Rows from block 7 of a small model that predicts nearness at each pixel, named by matrix and row number. Each number is 128 + 32 x the weight over its row's rms, rounded and kept within 0 to 255. All counts start at 0. Numbers have three digits each.
After each channel's rows are labels from the 100 images, of 14976, where the channel reaches its highest value: "responds to" is what is common among them. Only what is clearly more common there than usual is listed. The data: rendered scenes of coloured solids on a plain floor.
# conv: 3x3 conv (model.mid.0.conv.weight, 384x384x3x3, each kernel summed), inputs 0-127

conv.104:134120176101057125217103115139169153094171146091189138159094139074128051169104119120060105127160116171109102115166140142101124131129104149191168177110133119163074135098154135142093148092173173099134131153105126091156108178140158095126176115115171066107154069130083086165134145163190138119076084126169073122130101160094088093178106112104120149147186156165094144068098111152076133145164
responds to: octahedron

conv.138:114064171097138162109110153093169080167136130133140130138200135122125087121154165156135143067076108143154167123158153077180118109151085121110072101152144113099125126134135197127153079116132079092143086085148097105090129105109075112094138094138152100123078081139046084142142109158156111105111173161107097096152100165108087144087171112176109180084128151151091130088104069134096134166118
responds to: count: five

conv.19:083135099110132131127124134123114040100177183111161115178164167101181095124131167155062084180145161108109128106189146110150202159155116157149125079145177087119129114120134156146130213106161103130179129146109139169093129164138162102172151096134137118101090136134089105156182139140147172104107108156113131112112188148134122073172114115089104178090131146103128137111129113115053123142161
responds to: count: four

conv.159:155135137115086112196107093167133170070168135100170165142086129110114075149074104088089120129167122150101087127166139145070115114152134136189189167091130138158094143091128083142055179091189179110125153174101103103176110175124174110106133083109151087096163093148134119148142170157170129114079067105185071135146115181104110134179077110074115137161181152162128144121111114157078151118147
responds to: count: one

conv.1:129183082177186112120146138136082114131092112172095090069123107174134167081125136116141132141134149088132133119085076165135139151122184119079126131134102155090140099143069124110142135178098116173113153127119164157121173119110126164161103136133078150157138188116165164106081117088088119122159142118086154138089188096180177128130135172131138114122110110073172089170186189079162098108093
responds to: count: five

conv.163:120080154101122171188075105140150124090167167107163151142108159106174093145106139116069098143153142155105120088161162104097175145140114192152168120125164093159115165119152133152098151112165168097156098150125157106138076163130157087155166122123155118097126095121087087167153176150174178118081091151150093099086116162098093100176100094076112158145171146158098159085086091166084163163164
responds to: count: one

conv.34:129073170092114122145104086112152091130174120067177191189134156136131120184143128133124125140128109180099135123153182104136140120161091133158121116137182113148109164126171135179113131054137123062115104121132117121128111120149119122114164090097186129091134097155063093135153125161170143102099110134169079099121071172075066119112146092114103154132124171178082157086069083169087150153152
responds to: count: five

conv.346:145119147102103098174100093168157162068167134095167153143086149108134091159083084099074110148176121162097095119162148119085136127159117148158182141086148134157070148075153103149080190110177173090115141169127127096177110185105173121125147098102149062085148089152124086127164174149173128091104069105172082132118118167101105105180080104068119158163181167154098134099106116140097136111157
responds to: count: one

conv.176:112183097171140102120177137151096150125078104170086091091096090145092147092121127101139163108157093091146129183089098159106094111112140081096150124127060162079140124146111110085146141170103132170104151160167107139144178142121160176097101168155083149181163165112176190112089105114102087149162155098106161125146148069188162185137130185118147107121124117105161119177168162111161127102084
responds to: cone

conv.223:068087153097131175183104156116167106120165152146140131143140141086162073134121155168099121169114129143122151105120165081144141104129068128111125083126161106159116165144169149121133133115148130119150088130165146105119105171110133064160124166164143123145087088075082083180181135138153168132093121183112171076118108127106097139150138095136048177113145130152091171093101073155098147166130
responds to: count: five

conv.174:091125093113155165095113159088090073155110181112141131137157143161188154143157164150168079179109166148169157069128129109177184169118161159092096089179159105093176148175115144149151097116091087132165111079172185146103084079173101101199162141160150182122109158109118148149102095127118163156145147154102175092074126085120117059094157128140090087109096141123144161159134168155146149161156
responds to: count: five

conv.184:118094145142117198122123139099115113139133187099149134147136141188166133155174176155147097169112198144179169105148165096139142171134129144131107106159141086139175181172127137129154118090126081099184099101165154142077087084167095103177170102166152146124094139156158134172136103141147149157115132181151118085075089114106128093115162116142076092072106123154095175169099121198134173190145
responds to: count: four

conv.133:122166112161097093150158150132132157078113104174090089088081094100073117102142116120109175128128097082129114226105095167096078072130130062155153141104081144140131115115118117102128146159148147149119151158132078092147195127147147191064081120136096118168127147124136124119085167090126070134101113107122134122198139103149168198167088176096145111151137087075152099130178149105132120106094
responds to: count: four

conv.201:165187098152153093152129131169093152104124099159117104093097105123118110096101087099094143111165125107112092143119080189094130128144163109123173167093100173124115081101074092115109178157143156171104182161088126114165168160089162153125104123108104117133166155111112158083101153109123095106112102080111142171138188117167167137168088174103164150155163114088177091136162173077118090089117
responds to: count: five

conv.295:137155052151211114128111107177059101106105144161113101102093117171148162061096124097107090112148162085096101085104082148099153190120190147077166156123129132100093096144068082128071174181139137135101148142118165129168116140116163152170103123113091121129167180120156176103083124077114128125145102116084130159087181164164151087136121156099137113174131126097171104152150159084126100109101
responds to: cone

conv.170:137107172119137141101154133113168102190109092131123089132183111070098138119127127151157180070108100122136151184109145103187064089121088064123070153151105132128108098130138157106120075143109110138110124108131060133095117100135106118049112160097139098173108036107122098117179103096135067126128154133120105150215138158120109186078175117157148146116115121128116113148113085097125090133098
responds to: cone

conv.196:139128161106067175121112133115158127129143178083161185171163159149143109214149156132125111154139164154191155127180169098133132141108124117164124094148135076141139180125149146117148115079142140098191098108162138142105107120166095100128152120160156131083098100126169099172167136173191151161113121172153141096123086117101081104133133090131105088101134158164110173143120127190090171167165
responds to: count: two

conv.373:120099151103100108099151136128173127141083116158156085126143104071112105068117127122152210069137093131089117215117123125135091076178111096143157119115115174103065097097124127102111130152130114123075116121109054107159139174063142141068089124107159068184140087115047077100142137122110063076153155114092110145189145177118102183118121107151142195167151118135122109068122101098152114115085
responds to: count: two

conv.298:107101155112100162117105167073166106166130156080154165173165150136129112176157156176151132131094155167175165125154158087166125139144080136144071120166149108113129169127148178165143077090130104105158102092175115134088115103136080098121173110154157121112090112162100113143172109165148147126099151166147118095123072156085087124103160109167118107098116148154088167118084113148113143156177
responds to: count: five

conv.146:124220144137066103146154108159149159109120120146110098104105088036133098117143107118068156137150116106136140183108098151096098061126111093189181163115074138139110102110107105096136139141135151150143156135112080104159169151117164147113090147165115077172137103074091089128144131167134100121100135116144143145206168115186149176118088125116180163096153087123188110068128141125119099065084
responds to: bumpy ball

conv.106:175182098142175095150109112166098165111133096150135111101095139155111126098079086096091112125164142108085088121130083169098168155171177142132154175094123172139076077073082097151086155151144171145091163151079165135168156172075161140147121100098105085123168156146129147079114162111129128075112093093128116174105179142149155119156102158108168161155168134103168083122161165082114080087118
responds to: purple object

conv.371:151182087165159088118145119160089139119108089165102092096099104127101141089110102094126147108154110087105102150097072181107113107118175107111150172109098166115127081123078099099121139162120133164094173147088127131154171137110149166119091146112089132156171164098142164090089126094107094127149131087104149169138181110174167151143106173120172130150129102086176081140167170075147083087096
responds to: count: five

conv.330:136170107164145079117160121145103139125117060173110077091121093123083137090097093109113166079144092094113113177093069173109102095112134088098135151109087158125113084104102132110135122167120141143080169143093110135133192144108142175106096157097100110180158161124145143079108147100113070118133145090125144170141168108182164179142097169142175151153117110081154071129169142064143066098073
responds to: count: five; count: four

conv.204:173142080140178093159102071177090137089151117132148130110087160161125126106082096069081091119167145116080085096134089163090166158137178162121185173092151156152091086110085066148070182149146167110094149163087174130171123160098190129161129111095114110102182160134141147096102166116138152106127080084138112168094167155135131099159094146074165145175160154111168096134150166097103104103139
responds to: count: two

conv.217:160171097137145084169116119180105156073130085143133126114072128159128123119076107083088115144185147102097090126131087168079157154134152129126181148090115154125083111083101093135108205152139186130095166178134168143175166178098190138158132133122109104136174157125142135102103181124138125100119096082142117134091148114143155118182071146082146141171158138104152104128165165109111095091116
responds to: count: one

conv.161:154171097156135085127153113167106154099116075164102095098090099102085133097097095090123166101164088100107090166101090171094096090131149089124165161100092172129120078111100098098114148157123150143088169166095104109164179148108156166093092138108092115154168146107128142085102150099116095127151126080117136172162161119159160173155090164105176137158141106095170088134170154092149088083098
responds to: count: one

conv.238:170154108131155095184092084178108162069156130125153142125078146163139106129076088079078091147181153125091087096148105158077170161151159160134184160087152150152083111086104079156073192123168175111106152173097172118180120175097183133160143097100128092099177135146127126109110179130149151093100072093163098146088143156128130093175081132071144153172178156122151118118136153114093114108142
responds to: count: two